{
  "dataset": "chords played on synthesised instruments",
  "win_length": 400,
  "text_encoder_fused_qkv": false
}
Rows from block 5 of the audio encoder of a small contrastive audio-text model, named by matrix and row number. Rows with one number within an expert belong to one neuron, the router's apart. Each number is 50 + 15 x the weight over its row's rms, rounded and kept within 0 to 99. All counts start at 0.
Before each expert's rows are labels from the 100 clips, of 14976, where the router gives the expert most weight on average: "responds to" is what is common among them. Only what is clearly more common there than usual is listed. The data: chords played on synthesised instruments. In brackets: how many of the 100.
# router: router (encoder.blocks.5.mlp.router.weight, 32x128, trained with AdamW), inputs 64-127
# up: expert up (encoder.blocks.5.mlp.up, 32x128x128), inputs 64-127
# down: expert down (encoder.blocks.5.mlp.down, 32x128x128, transposed), outputs 64-127

# expert 0
responds to: string section-like (71); clipping (40); text has "clipped" (40)
router.0:35 48 63 31 63 27 41 34 58 45 41 44 60 74 43 33 55 50 40 41 61 70 49 57 70 51 69 29 58 55 55 55 30 24 43 64 33 76 39 48 58 37 29 31 35 39 63 25 65 47 70 69 59 39 21 61 26 72 21 55 42 29 31 65
up.0:70 38 46 56 22 56 70 67 41 62 55 55 54 76 53 63 40 53 46 52 59 31 67 53 61 37 39 62 64 29 72 52 40 67 32 40 49 55 33 71 49 42 65 52 53 52 76 18 27 60 51 56 50 25 93 32 63 77 36 73 47 63 41 26
down.0:79 39 43 68 38 39 44 45 34 55 35 48 22 52 38 23 62 51 42 65 57 77 56 48 52 37 19 36 69 19 75 60 59 27 36 76 57 49 39 64 37 54 61 51 60 44 43 64 60 72 46 49 27 45 60 50 41 68 53 23 32 73 46 59
up.1:28 45 40 51 61 35 58 60 72 06 33 48 55 21 46 37 46 65 42 38 53 36 29 35 45 57 66 53 38 56 48 57 70 64 48 57 69 44 54 45 51 50 62 16 27 47 36 45 38 31 62 39 46 56 41 25 54 33 54 43 63 72 73 51
down.1:20 47 74 35 53 49 60 50 54 48 74 50 42 99 29 08 33 44 44 40 48 53 43 44 55 52 24 48 41 53 32 34 45 37 42 63 50 54 56 48 35 47 59 22 21 71 73 29 45 58 49 63 35 43 42 39 56 58 53 76 53 48 64 49
up.2:20 49 50 53 69 71 32 72 43 61 36 53 84 35 91 43 42 59 23 58 55 39 97 54 44 55 42 63 42 47 56 44 38 44 30 55 59 35 64 38 56 48 50 50 61 44 53 35 46 43 29 63 31 45 27 51 48 39 50 26 71 49 55 44
down.2:54 45 58 65 54 44 35 20 71 39 69 51 39 56 41 58 46 50 59 67 34 56 39 40 20 59 46 31 30 40 50 52 43 50 63 69 49 47 53 44 54 53 26 63 62 61 47 43 34 52 75 62 78 50 56 47 66 50 41 15 35 46 49 55
up.3:44 40 57 46 51 63 57 41 55 33 79 62 30 59 27 72 25 24 80 66 56 52 72 51 58 55 35 48 41 61 48 63 64 43 44 73 32 57 47 67 59 41 74 27 17 44 41 65 51 61 36 54 62 71 60 72 47 56 46 27 79 78 50 29
down.3:59 29 76 77 54 59 60 76 67 52 51 51 47 17 71 50 60 73 57 56 50 64 53 86 62 48 37 62 48 58 45 73 31 40 50 51 65 48 34 69 71 48 41 47 19 60 37 45 29 73 65 14 68 47 43 29 28 60 09 44 41 50 68 60
up.4:41 25 67 58 46 67 32 44 47 34 51 28 53 56 36 41 29 44 27 86 46 53 35 73 51 63 35 39 70 43 41 19 45 67 46 34 62 61 41 58 20 40 60 71 57 40 22 56 40 77 35 47 56 26 40 35 38 88 55 54 31 44 34 49
down.4:56 53 62 33 52 50 89 46 32 32 50 50 45 42 55 45 51 48 54 31 18 14 70 22 25 49 66 24 36 26 46 42 43 65 80 63 35 67 38 54 45 50 58 77 45 26 52 68 20 58 30 31 61 41 56 55 72 33 31 36 57 52 58 47

# expert 16
responds to: playing: arpeggio up (74); saw pad (52)
router.16:60 61 49 36 64 66 56 32 42 87 25 71 67 50 56 53 57 40 54 38 65 44 62 47 47 68 70 59 66 46 56 39 59 58 47 53 52 26 70 49 74 49 75 52 45 29 49 48 30 61 61 50 56 75 72 34 75 34 79 46 63 58 34 27
up.0:38 25 18 72 37 48 67 65 65 67 27 60 67 40 72 35 57 86 50 55 34 45 29 53 43 16 45 44 67 53 51 62 53 63 68 63 50 32 59 28 47 42 44 65 34 59 31 44 55 56 61 38 48 59 39 53 54 21 44 33 60 33 47 62
down.0:42 46 54 35 36 35 54 41 58 45 63 61 53 57 88 44 45 47 18 23 76 72 59 49 51 67 56 83 52 55 54 63 49 12 58 45 73 15 50 39 14 51 68 20 59 45 37 40 37 60 73 26 65 47 47 56 16 37 86 32 47 39 21 49
up.1:54 47 35 42 56 68 41 44 47 27 43 62 69 77 42 50 25 47 67 68 58 22 55 58 44 36 72 58 41 53 31 57 61 46 35 73 55 57 43 58 65 99 88 15 26 48 74 38 34 51 55 23 59 57 35 62 62 64 38 56 47 42 48 52
down.1:26 59 67 62 56 55 63 66 41 51 54 52 32 49 60 63 40 60 57 41 82 54 53 50 38 48 64 70 23 13 55 54 57 22 64 19 11 56 48 50 36 49 45 50 36 44 57 32 63 58 32 36 63 48 39 51 44 21 33 62 63 41 59 46
up.2:43 65 46 59 61 62 44 52 37 59 45 52 72 53 52 57 55 34 55 45 64 67 38 51 65 52 48 43 41 49 35 31 46 40 49 59 49 62 40 59 50 62 38 66 59 12 43 27 37 74 54 33 46 61 30 37 57 32 36 70 36 47 85 66
down.2:74 56 78 33 48 56 47 18 44 48 40 84 60 44 32 55 66 57 52 86 66 42 41 30 52 43 40 49 45 38 78 47 66 33 26 58 58 54 42 21 41 54 58 65 52 50 40 51 57 62 70 29 40 49 72 45 61 32 35 58 38 46 72 49
up.3:47 69 57 55 44 60 46 84 34 48 41 26 11 62 47 52 61 49 49 64 57 21 43 63 22 30 42 55 66 25 79 63 77 38 58 47 53 47 70 76 40 87 48 60 62 35 65 47 41 49 43 30 59 72 49 56 57 35 59 43 52 67 50 08
down.3:60 50 77 31 37 48 21 62 56 38 63 59 76 69 47 65 53 54 84 29 53 29 45 46 68 64 28 50 80 70 53 65 26 46 33 30 42 30 49 56 51 48 67 51 49 28 29 62 59 65 38 59 24 55 55 51 43 35 38 47 49 75 59 50
up.4:44 33 38 43 52 55 53 58 51 65 36 51 49 40 78 49 39 54 35 51 56 35 58 71 60 11 47 83 25 45 16 43 50 15 49 54 61 47 43 58 77 39 67 62 29 59 68 67 36 38 53 54 32 48 67 53 83 54 39 46 52 80 53 46
down.4:38 44 67 58 33 48 37 40 67 76 46 32 66 66 58 56 72 60 44 07 58 59 15 60 30 48 48 72 18 48 33 76 50 52 51 51 47 24 61 43 63 53 67 63 47 42 60 78 64 66 58 30 38 37 52 50 53 64 43 31 46 45 56 38

# expert 26
responds to: block (60); square lead (56)
router.26:36 50 23 54 63 53 64 44 25 40 63 29 65 63 51 63 66 53 35 62 65 25 46 49 53 40 25 24 87 59 52 45 34 57 54 37 54 75 49 64 58 53 22 72 39 56 44 80 61 71 65 56 60 43 38 45 37 53 84 58 33 52 51 53
up.0:54 69 75 70 41 87 44 75 23 46 64 25 49 53 50 35 37 53 54 56 54 49 77 68 47 40 47 55 43 72 40 37 14 39 60 49 31 62 54 66 38 41 59 62 47 36 21 32 54 38 46 57 49 45 25 57 61 71 22 51 42 48 54 42
down.0:23 45 51 53 59 52 24 28 62 65 16 41 35 50 55 78 32 67 61 66 72 62 39 87 55 41 57 73 55 51 57 48 69 39 52 80 51 51 36 63 94 44 30 56 45 15 59 63 40 20 22 49 38 41 48 49 69 08 37 33 56 52 46 53
up.1:77 37 69 40 64 55 44 46 34 57 57 60 70 58 22 71 57 70 37 26 36 41 23 49 57 43 49 41 47 24 26 69 58 28 61 27 46 31 07 38 45 66 42 71 57 35 45 37 46 61 44 77 40 58 51 54 36 65 39 54 21 31 44 65
down.1:45 57 62 71 82 62 77 56 28 35 40 49 49 59 50 68 59 47 50 40 36 22 58 44 71 44 43 66 30 39 61 54 56 53 73 65 42 50 26 47 49 49 40 68 56 60 44 83 56 24 57 39 13 48 50 62 47 64 64 38 49 98 42 53
up.2:49 26 36 34 54 32 34 38 43 60 58 67 37 32 38 63 27 61 48 55 64 64 49 55 30 38 39 11 42 89 38 22 79 69 56 32 41 69 35 40 38 28 77 37 31 60 49 36 56 58 33 11 54 31 54 77 63 50 18 45 50 46 47 42
down.2:58 46 61 64 58 37 62 57 78 13 43 06 50 41 39 69 47 71 59 66 20 27 68 67 42 53 41 74 38 60 49 40 39 46 53 51 72 48 43 39 46 50 66 32 44 39 51 77 25 41 60 85 21 25 43 40 59 49 50 71 33 59 41 84
up.3:29 58 61 62 56 58 44 69 50 47 39 80 62 67 47 71 69 45 69 39 45 76 45 60 33 63 65 39 50 44 44 63 54 47 66 73 49 63 40 53 70 45 18 50 45 62 38 48 44 43 68 55 72 42 66 41 72 48 51 82 44 74 18 34
down.3:50 57 47 37 42 26 66 70 49 47 51 60 43 50 59 64 59 48 35 44 21 58 46 60 46 54 67 70 48 40 56 71 52 33 76 45 38 45 37 56 31 51 78 26 47 60 58 58 84 29 48 63 46 46 81 56 23 61 60 76 47 50 37 34
up.4:40 39 33 52 35 43 49 48 45 76 59 81 21 63 30 33 42 34 43 50 52 98 56 56 76 31 55 56 51 43 37 52 56 51 53 57 79 58 49 29 56 69 61 66 33 50 64 57 47 45 72 57 76 84 63 38 49 32 36 46 44 48 42 43
down.4:28 57 41 54 52 38 63 58 66 37 33 46 38 40 61 32 48 38 44 67 22 53 37 41 14 66 55 34 30 51 51 50 72 33 59 63 41 30 76 54 51 55 52 65 40 76 17 56 16 42 57 68 50 26 58 69 23 37 50 66 65 48 74 52

# expert 7
responds to: string section-like (85); strummed (80)
router.7:70 46 60 60 38 64 79 32 43 52 33 54 50 53 65 25 30 72 28 31 68 64 57 80 46 50 49 35 59 66 68 48 37 61 43 16 35 38 48 65 34 45 52 49 40 66 74 44 77 54 34 51 55 70 54 39 50 58 30 61 41 34 68 41
up.0:74 47 35 44 68 71 53 37 28 43 31 42 57 56 42 26 60 43 30 42 66 70 63 69 78 47 60 71 34 42 37 34 40 68 24 61 58 38 72 63 48 64 64 42 44 39 53 36 41 37 52 65 18 61 95 20 46 72 57 45 47 41 43 51
down.0:50 60 35 27 49 62 48 81 55 64 60 45 51 16 31 42 47 68 47 52 61 54 26 48 84 61 63 54 53 39 48 75 00 56 72 52 45 39 56 50 56 47 64 63 59 37 67 37 33 36 48 49 60 53 12 50 60 47 10 48 33 50 72 69
up.1:35 72 56 56 36 79 40 61 42 45 57 41 25 57 57 17 57 47 41 45 66 65 39 72 75 36 58 67 68 49 63 38 42 66 44 60 52 26 69 61 44 73 68 69 77 45 41 35 52 73 40 60 46 42 46 21 52 31 56 54 75 42 67 75
down.1:66 49 48 60 34 53 59 30 57 81 39 53 43 55 47 48 48 62 24 54 36 38 17 38 46 34 72 57 78 50 66 55 59 42 71 58 27 41 65 55 75 47 46 62 63 43 41 34 70 59 34 38 43 17 27 28 93 62 36 56 35 42 71 52
up.2:23 51 42 53 49 56 78 78 44 47 55 40 42 42 44 40 38 78 34 55 37 46 32 47 31 34 62 27 63 53 45 65 66 35 59 57 38 58 49 69 63 40 66 66 52 35 51 55 70 36 61 38 44 40 97 59 82 40 74 36 54 46 59 65
down.2:38 57 35 55 62 37 49 45 44 43 52 59 58 68 30 71 65 48 21 55 80 39 48 65 64 59 52 48 24 54 49 47 26 55 58 71 70 37 55 53 60 50 39 72 22 60 62 46 45 72 66 53 42 49 50 50 57 59 64 61 61 53 48 65
up.3:73 24 20 79 54 83 47 28 51 40 36 72 74 59 56 44 86 58 49 55 62 75 43 22 68 79 55 53 64 50 49 40 20 71 47 16 51 56 61 66 55 50 63 59 52 57 63 73 46 47 48 53 44 60 80 48 56 71 60 72 63 71 49 59
down.3:55 62 58 34 31 82 32 54 27 35 57 50 57 37 53 47 69 32 52 52 66 69 21 58 33 42 38 54 63 53 48 72 50 45 39 48 60 41 44 36 56 52 41 28 41 54 61 67 40 83 75 46 44 37 46 57 48 36 06 34 54 30 49 40
up.4:72 25 52 47 55 48 54 82 53 49 41 43 45 53 40 78 48 43 77 89 62 57 51 40 54 57 43 48 23 53 51 14 36 49 70 41 69 56 44 36 59 59 43 56 52 56 23 66 52 40 46 28 50 61 50 42 45 44 36 50 41 44 25 45
down.4:49 54 61 81 77 50 61 16 53 42 55 54 54 64 44 62 69 24 41 51 78 33 64 59 18 57 30 47 60 48 52 47 48 44 51 69 67 27 52 38 52 45 69 46 57 66 62 57 29 50 37 45 35 72 37 58 27 23 39 36 61 74 39 42